Weights of a small sound classifier.
Training: adamw at rate 0.0015, 8800 steps, batches of 384.
Data: trained on short pieces for a synthesised band: melody, chords, bass and drums, 129.8 epochs.
Rows from block 6, named by matrix and row number. Rows with one number belong to one channel. Each number is 200 + 30 x the weight over its row's rms, rounded and kept within 0 to 999. All counts start at 0. After the name is the row's rms in percent of the matrix's.
# convs1: first pointwise conv (model.blocks.6.convs.1.weight, 208x144x1), inputs 48-95
# convs3: second pointwise conv (model.blocks.6.convs.3.weight, 208x208x1, transposed), outputs 52-103
convs1.120,100,223,191,228,193,183,233,175,184,186,217,179,227,189,204,155,230,213,189,194,193,205,174,158,231,166,255,195,210,166,201,211,188,199,229,196,207,253,189,220,232,186,203,217,228,212,184,214,184
convs3.120,104,205,247,199,199,231,168,163,219,213,178,205,198,166,160,131,232,179,199,234,190,191,228,156,190,189,210,237,201,240,191,152,187,209,212,171,151,177,184,205,184,206,205,227,235,211,192,159,201,178,159,172,178
convs1.121,095,162,187,230,154,176,314,238,220,171,196,240,193,231,146,227,174,209,206,218,245,168,200,197,167,225,251,197,189,215,173,167,191,234,187,217,235,203,227,187,194,190,217,200,241,216,118,225,204
convs3.121,103,227,202,223,198,175,205,248,205,259,244,232,236,222,192,205,203,211,190,148,199,154,243,209,173,233,218,208,214,255,189,185,207,179,162,189,242,227,220,158,242,164,197,132,176,166,173,223,228,208,146,181,221
convs1.122,099,224,147,167,211,165,209,206,179,248,177,191,209,179,182,183,204,210,246,170,187,216,172,241,188,226,186,213,189,180,218,201,167,223,197,149,192,196,147,184,269,155,250,199,167,126,208,195,217
convs3.122,104,201,187,171,152,178,170,157,242,196,226,186,224,120,155,232,224,218,236,192,191,176,185,198,157,200,193,248,219,211,178,181,175,216,151,216,191,166,199,212,225,178,228,164,187,214,201,181,233,141,187,166,215
convs1.123,100,241,218,232,196,166,197,194,218,180,189,172,221,223,187,190,187,256,209,195,244,239,160,125,269,195,266,180,213,183,196,207,201,184,236,211,244,228,244,211,214,250,186,234,198,209,195,173,140
convs3.123,093,157,170,176,222,142,206,159,185,247,223,160,134,160,226,213,209,154,191,199,234,168,259,219,274,241,201,188,218,197,174,216,198,155,226,163,204,203,231,217,207,210,173,217,183,226,224,229,167,218,228,196,247
convs1.124,096,210,218,169,210,169,208,202,209,206,190,172,203,247,233,241,197,253,120,199,236,205,228,126,165,180,230,187,172,246,210,178,182,218,215,259,187,172,224,201,215,220,184,183,231,182,154,169,221
convs3.124,100,155,201,210,222,179,193,149,193,197,171,197,206,196,210,200,207,154,204,210,202,199,232,142,216,201,175,172,203,235,173,198,204,128,165,303,200,226,180,148,248,242,200,268,238,175,161,155,219,197,190,213,208
convs1.125,098,185,218,282,204,252,155,201,208,225,182,231,225,212,187,162,196,165,239,165,164,190,153,154,206,153,213,179,248,173,178,251,255,216,202,187,212,214,232,195,198,204,191,172,158,170,217,197,207
convs3.125,094,261,167,170,205,205,216,181,241,200,233,183,203,199,186,192,252,188,184,131,255,191,186,177,174,182,207,195,198,228,184,130,188,150,222,204,189,223,187,203,174,173,194,183,150,154,132,169,182,179,178,153,196
convs1.126,102,211,226,218,213,222,179,210,226,199,172,208,215,255,234,234,159,288,223,189,209,225,204,184,171,226,156,231,202,256,227,161,181,224,209,243,232,212,203,223,216,202,203,160,218,187,204,157,230
convs3.126,097,285,184,186,243,215,225,200,182,229,229,189,213,284,229,208,166,219,226,232,176,231,216,233,197,154,197,202,207,242,255,219,244,206,202,152,200,189,198,231,198,191,217,210,184,197,174,215,214,205,157,160,233
convs1.127,100,203,234,208,264,215,173,231,250,210,196,236,239,189,222,164,169,201,254,193,221,248,235,214,202,251,220,198,150,183,227,223,167,247,219,197,239,201,252,246,234,222,254,200,213,194,147,195,223
convs3.127,102,180,322,198,219,199,198,208,210,240,199,181,240,229,195,240,180,233,190,229,164,197,176,177,204,236,204,210,244,221,283,221,205,213,199,214,167,203,201,195,208,203,187,230,188,171,165,162,143,236,190,177,234
convs1.128,100,209,239,180,188,205,204,251,253,144,162,232,244,212,253,166,254,216,195,232,242,203,177,211,227,239,221,254,258,248,208,219,169,211,223,173,213,171,218,232,193,254,198,231,157,148,234,226,175
convs3.128,110,208,193,194,209,271,197,169,157,193,212,217,219,187,225,211,182,208,234,213,241,179,203,211,171,186,186,216,223,216,167,163,216,181,223,173,168,189,208,191,169,178,199,205,216,157,239,223,201,225,127,218,201
convs1.129,099,193,223,187,222,180,129,214,179,194,206,232,180,206,238,184,223,216,214,177,155,312,221,173,189,201,241,225,167,200,181,219,162,192,218,220,130,202,227,201,228,177,203,209,214,219,229,221,212
convs3.129,098,184,228,198,184,141,193,238,197,236,258,219,214,209,165,194,210,206,212,178,210,217,212,163,168,194,210,181,202,212,215,238,157,237,222,178,184,258,192,179,227,189,127,189,159,119,179,145,221,207,157,182,147
convs1.130,101,175,179,188,199,250,205,181,198,195,205,230,188,186,150,194,232,252,208,220,174,192,196,242,148,256,203,146,172,182,213,171,166,179,137,178,215,199,138,192,216,205,214,181,215,180,206,217,176
convs3.130,097,187,194,253,236,223,177,185,214,192,195,246,216,202,191,185,154,267,176,252,203,210,216,214,213,196,194,204,159,182,209,234,201,220,197,197,191,175,218,157,199,162,160,181,197,201,173,139,154,202,207,244,199
convs1.131,100,186,182,211,228,215,174,122,195,189,164,186,174,191,247,203,229,186,173,197,220,176,317,231,146,195,157,214,173,218,242,173,218,238,150,177,237,150,183,263,194,205,223,191,267,181,228,158,211
convs3.131,104,169,189,133,176,160,173,160,222,212,188,186,215,134,191,173,218,204,167,189,237,212,189,231,193,188,205,268,161,213,165,207,211,194,163,227,173,195,194,239,191,203,151,217,207,207,185,250,206,173,199,139,163
convs1.132,094,212,156,228,182,232,179,207,206,158,193,198,185,209,209,153,183,196,265,204,213,186,232,196,225,219,190,258,132,186,141,191,210,190,222,191,171,225,183,200,193,218,219,221,182,171,207,233,283
convs3.132,096,185,238,200,148,237,210,209,176,182,105,167,165,207,212,248,187,164,207,178,180,167,168,189,217,234,166,238,195,176,232,221,173,160,193,163,177,249,200,165,143,153,206,214,194,204,157,213,159,233,171,165,155
convs1.133,101,135,192,198,166,197,191,191,181,252,194,207,185,221,180,215,185,214,220,172,201,159,207,184,155,156,253,196,169,170,118,173,254,163,182,176,181,220,194,232,207,180,166,194,205,276,217,188,220
convs3.133,098,230,199,192,242,225,270,177,184,159,219,276,236,177,196,213,275,207,182,240,224,177,221,212,147,181,210,203,176,191,152,153,211,249,212,200,200,191,198,202,153,226,164,197,196,190,218,214,182,259,154,248,160
convs1.134,096,238,226,185,149,235,197,204,219,231,198,232,177,217,166,209,211,208,244,206,208,191,113,248,187,219,191,202,180,165,207,200,181,242,156,207,212,228,194,206,215,250,160,213,149,162,243,176,193
convs3.134,101,202,197,209,239,173,174,141,197,194,199,195,235,225,233,204,232,199,213,168,207,248,198,237,190,232,162,191,240,181,196,190,218,235,179,209,211,161,193,215,199,214,172,205,209,214,192,246,243,164,219,276,252
convs1.135,102,200,203,148,200,265,210,197,222,229,138,202,236,225,182,168,230,185,206,150,161,222,204,209,191,241,159,260,193,168,201,205,188,174,234,159,199,158,180,186,171,211,186,188,231,186,240,205,233
convs3.135,106,260,183,207,179,208,218,138,234,218,177,176,240,299,224,164,233,227,140,213,224,187,205,173,204,221,250,167,220,205,201,197,232,214,250,194,252,148,155,219,202,228,140,163,255,163,215,161,212,255,210,230,170
convs1.136,097,224,174,168,197,193,178,199,193,198,184,180,282,210,165,229,195,141,147,215,185,215,162,238,216,185,192,191,226,180,201,182,176,239,162,205,189,214,246,189,229,203,200,233,170,160,163,227,199
convs3.136,108,199,204,213,205,154,179,221,157,223,214,219,231,189,228,170,190,224,204,213,195,192,236,194,199,228,190,227,211,193,230,236,188,198,150,155,233,155,215,185,194,178,240,206,245,214,204,342,220,208,232,249,247
convs1.137,097,210,215,191,188,228,221,194,172,156,236,138,178,221,212,194,216,238,193,185,224,186,192,197,185,219,188,215,119,227,259,197,185,174,223,178,127,188,227,172,232,217,255,195,182,191,204,191,162
convs3.137,102,171,229,193,199,167,177,207,231,209,189,180,251,187,217,176,185,184,201,146,243,167,189,221,254,182,324,198,182,165,206,175,175,168,258,211,261,198,176,209,214,248,206,209,161,222,188,190,222,181,219,170,206
convs1.138,096,144,152,256,194,232,184,175,226,230,168,210,204,229,205,224,209,202,202,205,148,214,234,161,181,166,220,258,188,186,194,241,251,208,237,126,215,185,170,200,217,250,173,215,194,254,163,190,247
convs3.138,101,198,185,147,199,219,182,149,192,126,178,178,207,178,211,221,181,191,174,208,190,168,161,190,185,197,157,193,177,173,231,190,145,251,220,200,201,195,209,193,196,172,238,175,156,232,185,216,224,217,180,178,179
convs1.139,103,195,227,165,111,140,262,194,215,130,237,185,190,207,180,161,219,231,224,170,221,222,199,156,215,201,195,225,199,242,139,133,183,186,190,257,178,191,162,213,233,182,206,209,160,189,212,230,217
convs3.139,087,173,202,185,214,229,184,236,185,212,229,261,213,169,192,200,204,202,192,179,198,233,178,206,208,164,196,201,191,207,240,181,246,229,249,208,192,170,174,216,151,220,188,224,180,191,225,175,207,176,202,234,142
convs1.140,097,204,205,183,195,197,263,204,169,239,246,238,168,201,132,198,236,190,221,159,200,225,178,207,158,173,208,214,215,172,198,218,180,250,165,188,244,245,175,226,208,231,263,197,184,213,212,162,201
convs3.140,093,207,248,221,233,162,160,253,248,211,153,228,170,152,214,219,231,267,197,230,207,195,243,220,172,212,230,223,232,241,206,198,197,192,170,204,203,199,194,238,189,197,203,210,219,245,148,240,193,171,227,224,222
convs1.141,103,211,158,239,235,161,160,206,220,238,182,214,216,219,231,193,168,212,228,192,206,238,175,248,227,180,234,172,185,182,214,203,155,221,217,186,200,211,216,197,213,141,149,179,234,258,219,178,188
convs3.141,097,218,221,193,181,241,200,216,212,203,230,173,211,190,161,184,212,190,212,192,222,241,141,208,171,132,228,185,191,192,183,198,198,205,213,206,162,251,192,225,194,204,135,194,238,168,141,156,158,168,175,144,171
convs1.142,097,161,206,203,218,194,188,227,198,175,207,186,222,217,230,179,164,175,192,192,202,238,184,242,225,158,171,235,208,217,213,163,204,129,195,216,241,218,196,160,211,226,231,272,214,218,210,222,160
convs3.142,096,230,159,190,151,258,133,167,228,222,232,154,207,169,182,183,232,239,242,194,201,209,187,170,243,187,224,224,186,210,188,203,115,200,195,195,194,214,147,185,173,215,207,197,180,218,195,232,193,192,222,183,158
convs1.143,106,177,237,191,178,217,228,257,213,253,202,237,233,223,162,154,192,229,246,160,195,217,186,197,237,178,216,215,189,230,127,182,183,174,191,142,185,214,161,206,201,225,237,223,234,248,223,211,243
convs3.143,098,196,194,196,231,269,177,243,201,229,200,202,226,173,179,161,206,208,217,207,199,196,149,189,169,198,186,156,202,158,213,229,244,219,210,186,188,147,161,187,166,189,181,209,178,187,221,175,189,233,193,209,174
convs1.144,100,225,216,222,252,181,178,235,275,202,159,195,222,195,207,205,198,215,233,209,194,217,151,231,230,217,252,183,252,184,188,153,232,230,224,216,201,186,202,197,226,228,225,209,138,183,155,187,185
convs3.144,100,194,182,210,217,144,153,194,193,191,173,238,196,185,188,170,223,217,239,219,207,239,176,161,215,205,224,200,221,187,253,194,206,197,169,202,198,185,239,161,239,169,220,238,202,193,204,202,203,161,248,193,188
convs1.145,100,174,206,184,215,205,166,182,214,211,186,191,196,144,270,192,198,185,169,163,161,206,153,192,198,187,244,206,206,134,169,203,183,166,243,238,199,228,195,217,272,197,198,259,178,202,204,206,200
convs3.145,095,199,168,186,212,206,251,224,165,182,206,229,204,232,205,190,212,239,173,161,216,192,140,194,198,219,210,187,213,213,195,159,216,115,182,172,226,183,225,269,255,233,189,177,168,206,176,201,244,203,182,196,219
convs1.146,104,206,191,193,176,165,195,181,160,140,245,251,257,223,206,224,235,224,222,246,206,218,191,190,186,226,182,216,164,266,228,177,211,183,201,187,184,209,203,224,187,228,205,154,161,207,249,200,239
convs3.146,100,161,227,176,187,280,159,211,211,185,215,173,201,222,166,171,157,138,176,186,183,217,145,198,205,190,275,169,185,196,241,147,205,169,186,181,204,247,169,185,179,185,219,251,190,215,200,209,165,252,161,194,237
convs1.147,103,165,231,199,206,221,208,209,193,202,181,244,226,158,174,212,228,202,170,220,161,197,148,214,206,194,187,138,233,179,195,194,253,221,212,215,189,175,259,152,193,179,174,185,117,188,229,182,121
convs3.147,102,215,204,184,216,215,188,238,208,207,195,172,161,233,203,186,238,185,202,203,280,168,162,207,169,198,181,166,150,210,235,162,205,158,227,187,244,192,245,221,182,212,156,190,250,193,204,196,155,167,215,228,192
convs1.148,100,194,193,172,216,170,178,229,169,193,245,189,146,192,235,149,181,175,242,144,222,250,240,175,171,225,191,215,203,176,205,247,170,203,208,242,190,239,209,197,212,208,228,206,242,202,189,254,158
convs3.148,097,183,243,157,204,224,226,193,207,193,207,193,189,178,224,144,167,210,217,222,224,208,161,195,210,230,252,188,220,221,229,224,108,228,212,197,196,225,233,219,162,204,176,170,171,190,205,169,205,175,212,220,192
convs1.149,099,231,228,183,156,135,285,196,178,165,227,227,156,196,226,187,184,167,205,157,212,196,188,123,166,157,242,235,185,229,194,203,166,177,228,261,178,217,221,187,226,199,174,175,221,251,227,150,196
convs3.149,106,202,223,288,220,209,227,149,217,235,177,209,206,211,251,208,205,222,227,175,143,253,168,188,219,236,227,226,229,151,269,183,254,186,188,190,232,285,177,244,174,187,192,227,192,184,242,220,198,235,215,190,196
convs1.150,099,240,200,245,152,213,151,189,210,227,167,203,232,215,148,206,222,196,256,206,221,236,217,187,216,244,222,228,202,195,202,185,215,189,204,187,179,267,253,196,229,202,198,251,167,235,115,235,201
convs3.150,105,222,212,205,178,186,225,182,209,204,192,209,193,233,187,210,220,235,196,137,156,214,258,210,208,178,194,186,227,240,220,245,204,211,227,223,243,200,170,194,182,220,240,166,141,235,166,177,221,207,201,240,200
convs1.151,106,233,250,191,167,202,184,247,239,211,206,230,195,202,178,150,242,187,200,175,216,215,173,209,215,233,217,238,203,140,179,219,185,214,192,201,146,176,297,191,216,195,237,194,149,173,238,222,192
convs3.151,099,217,196,205,194,200,230,209,199,165,158,233,248,210,191,209,164,217,142,231,201,224,175,219,262,170,176,157,132,174,215,211,138,219,164,127,197,215,208,174,175,199,186,186,217,227,168,156,193,182,221,190,121
convs1.152,100,242,233,180,193,165,214,205,239,179,213,194,199,148,173,154,261,177,156,255,204,203,166,213,223,164,229,153,220,197,187,163,160,206,164,226,167,208,277,211,219,180,189,205,203,167,189,214,182
convs3.152,098,182,216,195,239,166,192,220,222,182,212,216,215,198,219,254,221,219,251,225,188,181,224,201,258,204,132,230,168,187,243,230,154,243,206,180,207,212,144,222,190,133,210,208,218,175,246,154,256,185,219,174,181
convs1.153,102,224,217,201,237,210,201,174,206,167,219,143,219,194,112,193,157,181,201,179,167,169,230,214,211,274,200,169,170,183,206,181,177,202,158,168,189,205,145,169,185,237,191,201,201,228,154,215,220
convs3.153,101,203,201,245,231,214,183,228,215,210,258,164,190,191,201,156,188,251,194,207,203,164,232,192,172,154,189,251,245,188,197,197,214,239,90,223,166,207,185,256,223,191,137,220,210,173,178,183,196,176,193,258,228
convs1.154,102,171,172,213,205,197,202,191,199,156,207,208,178,198,228,226,180,227,213,215,242,181,219,177,179,155,216,207,166,193,165,207,200,129,136,195,173,160,172,197,257,215,211,224,210,216,194,183,212
convs3.154,098,223,176,194,131,234,147,189,204,243,198,194,219,194,161,206,202,219,214,196,190,210,230,206,173,218,192,204,187,216,132,175,206,154,159,180,234,251,172,193,163,152,205,184,259,196,216,263,203,206,207,194,222
convs1.155,102,216,191,206,191,229,224,134,212,175,146,258,195,207,215,218,236,121,189,219,186,166,227,213,156,215,166,197,224,163,224,242,231,203,220,260,186,224,171,206,196,207,189,151,185,174,167,198,169
convs3.155,097,193,236,192,261,227,181,185,200,126,170,263,235,256,177,215,215,209,207,186,160,216,172,234,220,212,208,215,203,203,170,196,216,195,165,187,238,240,187,218,185,228,225,266,184,266,253,172,267,227,179,209,210
convs1.156,101,196,225,225,188,217,136,208,228,216,157,256,184,223,165,205,201,186,239,169,178,217,234,236,180,221,190,289,195,216,167,195,115,184,207,180,222,171,218,228,177,168,158,196,201,268,222,188,214
convs3.156,106,171,218,234,176,179,215,181,154,149,216,169,229,178,233,185,147,176,184,176,205,212,176,186,171,215,180,225,186,112,88,201,204,137,194,190,168,225,165,130,162,259,232,220,182,175,230,224,135,234,186,227,228
convs1.157,097,227,180,176,168,255,200,182,227,181,197,188,225,183,114,236,195,173,247,256,212,236,217,188,174,220,197,233,179,158,212,230,205,157,204,240,172,204,180,218,214,184,169,235,197,195,141,239,182
convs3.157,097,147,204,220,176,194,193,298,170,175,231,220,197,159,194,248,222,201,165,119,235,189,252,188,220,259,207,198,171,186,181,190,141,143,177,231,219,218,178,179,221,209,210,126,202,186,166,199,163,196,164,213,176
convs1.158,102,206,249,181,218,157,173,233,255,203,177,203,211,166,234,149,230,180,172,178,188,219,186,225,207,222,187,178,181,220,227,194,207,222,212,156,191,249,228,266,231,181,219,195,252,162,190,223,198
convs3.158,098,234,207,208,177,218,227,195,157,242,178,165,173,153,235,265,122,216,225,141,251,154,164,169,201,237,218,228,192,163,172,228,190,228,159,251,142,264,202,224,215,217,209,232,175,188,150,217,222,241,204,229,222
convs1.159,099,183,207,204,195,214,178,157,211,230,178,225,241,224,185,180,150,216,251,216,158,167,189,189,128,206,208,208,160,178,137,146,202,150,186,159,261,209,170,204,224,231,198,182,206,235,161,220,198
convs3.159,108,215,209,192,211,182,213,207,201,197,220,145,208,222,199,212,121,219,214,191,164,194,203,190,254,168,173,224,229,250,237,207,224,188,198,212,185,184,220,209,190,161,159,190,249,188,171,150,208,190,224,221,214
convs1.160,098,202,206,243,153,211,181,206,222,199,188,236,190,175,182,195,205,197,223,206,132,183,210,241,197,212,252,199,171,213,185,200,208,134,194,203,196,187,181,226,242,176,226,159,270,212,176,233,188
convs3.160,100,229,163,222,209,134,240,174,206,170,135,194,205,218,212,216,191,164,244,191,191,226,157,147,195,221,213,216,222,235,184,194,155,217,182,234,194,164,218,212,173,196,205,185,229,197,242,222,166,215,172,215,149
convs1.161,103,225,194,143,186,211,131,216,227,223,164,239,180,181,193,205,195,184,214,205,202,185,246,142,220,215,219,147,221,213,178,221,211,237,224,247,171,244,210,194,240,205,217,212,176,217,192,232,182
convs3.161,097,218,164,206,202,236,180,196,200,196,160,212,229,219,227,231,233,203,166,211,254,132,232,241,241,200,214,237,211,232,176,172,199,128,222,219,206,165,222,173,220,155,229,153,185,217,179,242,219,231,196,211,265
convs1.162,105,192,181,190,255,187,151,207,228,238,151,222,242,166,193,179,213,180,229,174,194,202,190,224,212,219,228,203,209,192,271,164,163,188,189,185,193,182,183,162,240,156,236,220,194,225,196,166,238
convs3.162,097,195,235,203,137,173,229,250,194,209,296,177,167,196,179,173,204,149,235,155,223,195,228,207,194,222,214,263,176,169,163,218,214,229,201,196,134,233,144,142,205,198,251,180,142,159,194,180,224,213,194,212,131
convs1.163,101,188,174,209,171,249,221,235,245,223,148,158,179,192,190,180,185,146,205,185,216,188,193,175,182,212,196,266,202,192,209,246,157,221,287,219,172,210,218,189,186,201,223,206,193,193,203,214,225
convs3.163,094,212,187,171,171,177,263,137,225,242,200,152,164,213,160,214,199,209,160,192,153,209,112,200,209,212,203,187,240,199,207,174,136,212,252,195,197,187,180,183,173,184,173,164,229,168,206,181,194,283,226,230,122
convs1.164,101,167,178,189,227,250,200,195,167,179,191,211,213,201,194,122,184,194,171,172,199,252,151,195,167,213,207,173,146,192,207,155,191,183,174,206,178,212,183,151,254,164,247,219,171,185,164,184,168
convs3.164,095,232,228,192,208,215,181,190,230,231,185,152,223,250,190,223,221,171,207,195,204,178,219,181,219,227,173,227,185,221,189,161,202,172,194,192,183,156,261,243,184,201,164,206,224,175,186,192,221,166,191,128,172
convs1.165,102,209,146,150,178,228,213,219,155,184,214,159,157,168,222,180,187,184,190,180,176,204,197,211,191,204,197,183,208,245,161,185,164,185,213,204,203,157,194,145,212,241,198,171,198,194,234,246,164
convs3.165,096,208,223,160,193,195,183,219,209,204,218,144,203,246,203,211,167,207,187,180,182,208,219,247,210,127,166,230,173,235,205,207,219,182,246,205,154,155,189,173,207,208,201,198,213,181,183,160,228,199,183,134,186
convs1.166,102,124,222,192,203,182,237,192,194,187,172,183,198,258,185,186,138,190,199,235,250,231,230,127,164,232,218,176,218,201,241,240,182,207,159,210,219,175,233,192,175,176,200,214,169,154,216,172,176
convs3.166,103,280,162,208,181,184,243,125,194,203,222,172,189,174,202,227,202,153,167,189,261,195,162,172,216,221,158,214,211,174,211,228,239,246,203,141,182,175,154,166,176,168,254,136,223,212,233,235,222,190,208,204,171
convs1.167,098,187,193,219,199,186,208,213,193,166,133,163,249,190,212,143,213,214,215,200,201,152,187,245,183,173,183,211,194,217,162,171,139,172,169,243,182,194,243,189,170,220,168,222,181,137,154,258,203
convs3.167,093,228,145,234,256,197,249,192,195,197,208,250,183,195,211,233,249,196,235,186,199,173,163,165,218,163,147,172,188,264,154,216,194,194,239,215,161,187,180,190,201,214,220,185,269,188,126,137,188,218,203,217,204
convs1.168,098,131,204,220,211,199,243,178,175,173,176,250,191,205,206,145,180,218,182,177,217,218,235,215,176,278,228,229,166,261,158,153,186,206,169,195,179,206,231,208,219,240,177,190,185,186,194,217,217
convs3.168,092,187,222,171,180,175,170,223,185,188,186,157,192,193,158,229,217,201,208,144,217,175,219,188,204,183,157,183,177,195,149,133,165,213,202,243,165,173,210,195,236,248,177,221,226,242,214,210,160,241,184,228,207
convs1.169,105,181,197,192,236,225,196,222,198,194,179,172,198,158,180,206,192,246,214,235,164,174,256,194,189,180,186,202,209,193,200,267,187,169,234,217,240,185,182,211,206,257,160,238,179,191,140,209,201
convs3.169,093,190,178,161,188,247,179,216,209,202,205,146,203,191,183,213,230,234,185,218,192,153,158,169,190,172,206,231,167,191,219,209,171,215,136,189,216,193,198,220,231,182,222,227,177,205,184,157,229,220,188,156,167
convs1.170,094,179,194,192,162,226,207,223,190,196,202,202,266,230,194,173,216,198,216,127,222,185,155,181,135,222,219,211,197,138,199,189,206,216,220,169,156,236,186,199,190,255,205,262,184,219,186,201,189
convs3.170,100,144,142,180,176,207,226,212,245,215,194,165,194,229,181,207,178,236,163,220,205,234,191,136,224,235,140,237,221,190,225,205,195,211,176,194,196,196,213,219,201,193,175,156,288,217,175,176,129,184,213,229,208
convs1.171,099,212,224,169,194,195,204,148,231,173,94,231,153,183,199,236,213,250,196,168,218,160,200,121,156,233,196,227,197,253,259,201,140,255,236,180,205,163,174,201,167,204,241,200,155,160,213,191,177
convs3.171,101,180,188,178,243,171,151,147,196,217,143,203,225,135,253,190,239,194,131,214,157,190,203,171,168,259,189,236,245,179,133,190,199,155,196,253,213,202,200,198,166,272,185,196,203,224,219,214,203,192,172,212,226
convs1.172,098,262,224,200,165,193,223,235,205,148,192,152,206,244,206,214,209,203,197,184,188,199,187,181,166,197,255,211,260,171,227,219,236,139,262,219,200,284,195,204,224,253,228,223,236,209,161,229,221
convs3.172,107,214,284,208,164,162,173,219,208,157,243,180,234,161,169,203,179,180,181,223,218,173,196,193,220,186,175,244,204,186,270,169,145,189,231,224,127,195,193,211,208,196,182,177,186,204,191,205,258,196,188,219,202
convs1.173,099,213,138,202,157,177,199,180,147,213,252,255,208,203,183,199,205,213,193,190,154,178,191,198,206,170,181,159,221,217,175,206,216,217,167,151,224,195,142,199,224,239,215,229,221,209,211,213,168
convs3.173,099,233,196,248,200,208,173,177,201,258,178,207,190,182,237,179,208,199,183,161,149,242,192,158,202,194,167,244,211,254,190,211,210,247,169,250,200,192,175,176,237,132,212,154,238,208,162,208,174,185,240,135,226
convs1.174,105,215,240,241,207,202,164,180,184,193,196,242,204,231,189,226,219,180,209,176,237,222,224,146,183,214,192,249,236,159,229,175,182,234,136,171,224,192,166,244,178,159,207,237,170,203,201,166,166
convs3.174,104,229,198,141,194,190,246,192,211,206,223,188,159,176,186,190,145,202,149,222,217,181,145,163,245,136,227,220,166,198,173,164,183,177,251,183,179,198,184,202,170,162,151,190,205,156,194,158,196,199,176,197,219
convs1.175,105,181,155,182,229,193,196,204,231,200,207,172,217,168,237,176,183,217,228,229,145,186,242,183,215,213,175,178,182,210,217,193,220,194,243,211,170,151,195,160,216,265,220,197,242,160,150,172,235
convs3.175,096,250,200,227,191,200,218,270,279,227,202,226,170,216,228,239,230,240,194,225,221,239,168,153,206,216,172,213,224,190,205,195,219,223,210,172,186,230,199,193,191,184,185,252,200,230,172,216,168,253,251,188,197
convs1.176,100,194,176,194,289,168,139,266,205,235,182,205,165,221,254,176,186,142,244,153,174,238,212,181,198,229,229,222,164,170,137,216,205,178,234,147,164,224,178,189,194,239,198,206,222,224,185,213,272
convs3.176,106,200,153,193,204,200,293,189,227,176,195,192,210,192,188,226,194,214,148,225,167,180,132,175,248,212,203,173,158,204,207,213,161,218,216,146,205,165,241,309,206,167,167,182,174,193,197,208,213,196,201,188,179
convs1.177,100,164,213,208,226,221,196,224,207,141,241,159,190,208,195,220,245,178,241,142,233,234,253,238,237,217,218,211,251,162,226,218,166,186,197,228,182,166,267,226,189,192,228,170,174,173,190,267,190
convs3.177,099,219,203,162,240,163,226,226,237,170,240,222,190,190,160,173,169,193,195,206,213,172,187,246,189,241,171,185,195,184,218,211,208,167,216,205,184,222,191,196,241,186,167,192,172,185,137,164,191,209,235,218,240
convs1.178,099,193,139,205,247,210,216,201,165,236,198,167,205,236,190,213,166,166,190,234,158,238,243,199,196,216,179,173,219,188,231,183,176,217,164,238,128,205,166,197,223,195,195,203,136,134,201,218,195
convs3.178,101,181,168,213,174,209,183,199,198,240,199,231,166,196,223,170,209,191,174,175,251,184,198,177,211,216,234,212,198,167,206,184,164,193,207,212,240,151,259,227,161,194,141,251,187,212,191,192,226,176,175,165,231
convs1.179,098,208,208,162,183,225,199,240,198,179,117,210,259,189,195,144,185,175,261,172,207,231,163,197,162,198,190,282,166,169,177,208,191,209,183,155,241,198,185,191,196,205,222,240,207,180,184,218,236
convs3.179,096,231,174,232,179,256,191,171,190,246,178,192,188,232,247,268,236,256,213,250,205,171,189,205,202,238,177,296,167,214,228,176,180,159,200,216,238,182,234,225,217,227,210,256,169,172,220,223,175,189,229,163,179
convs1.180,098,233,156,242,174,221,217,220,171,206,165,179,193,180,218,245,173,184,191,187,221,245,185,204,174,223,251,139,237,193,226,216,195,186,215,228,235,148,176,231,199,215,156,174,242,176,172,160,169
convs3.180,100,143,229,199,253,239,198,210,225,202,209,245,185,209,156,184,185,224,198,226,181,216,201,218,183,181,193,218,201,137,144,187,218,185,145,208,179,226,252,212,283,170,157,198,205,195,228,217,147,197,198,204,154
convs1.181,098,199,230,200,250,166,243,204,233,231,249,222,212,209,218,149,175,251,193,253,248,220,187,143,244,181,211,188,210,225,197,213,122,200,246,177,206,285,236,194,194,227,202,182,249,200,173,174,192
convs3.181,101,194,225,274,192,167,194,203,202,233,202,269,252,188,220,208,188,222,229,200,170,242,239,212,193,218,239,177,205,170,224,239,216,178,157,177,126,285,242,200,246,233,105,220,210,233,166,220,143,197,228,160,209
convs1.182,100,119,204,180,231,218,199,204,168,176,155,253,237,170,219,208,248,243,167,195,157,192,190,183,181,239,151,164,171,224,172,152,208,203,183,218,197,173,183,183,189,170,226,176,233,199,200,141,189
convs3.182,092,167,212,231,177,239,159,204,179,205,200,147,207,191,175,184,214,243,230,203,219,238,180,253,152,167,216,208,216,199,261,169,150,211,198,168,178,186,246,247,200,204,173,162,248,208,205,216,177,200,182,216,177
convs1.183,098,225,203,156,232,225,171,205,202,206,151,191,187,174,177,229,210,239,137,217,227,176,226,206,190,239,207,205,218,248,234,138,198,285,198,176,187,130,231,219,201,180,188,186,184,172,188,219,184
convs3.183,101,194,245,168,198,203,157,211,156,203,219,255,214,199,229,178,185,152,223,192,234,199,215,186,185,164,211,228,189,192,203,181,192,160,219,237,272,180,242,156,138,207,231,250,195,198,211,232,226,200,202,206,251
convs1.184,101,246,178,159,187,204,246,212,181,228,211,225,210,147,251,206,173,205,185,219,220,190,214,230,172,209,213,169,163,267,219,181,179,224,234,209,218,241,212,198,219,232,238,178,193,243,189,191,235
convs3.184,104,175,183,204,163,201,194,189,194,178,219,210,228,207,241,195,193,217,166,198,159,227,225,230,192,138,154,212,188,218,157,196,200,215,226,204,230,194,213,179,210,163,227,211,192,161,142,189,178,177,138,159,156
convs1.185,103,174,200,188,163,185,213,228,222,178,207,154,193,208,194,192,217,194,157,247,203,214,149,143,246,216,256,172,167,211,200,191,156,200,233,198,197,196,171,186,209,199,211,223,204,217,160,183,206
convs3.185,099,241,156,207,174,241,244,229,165,176,137,212,186,245,172,220,212,181,218,190,224,276,239,168,220,255,202,216,229,203,199,245,230,221,163,196,176,207,195,187,197,177,186,172,233,194,249,158,192,179,189,225,155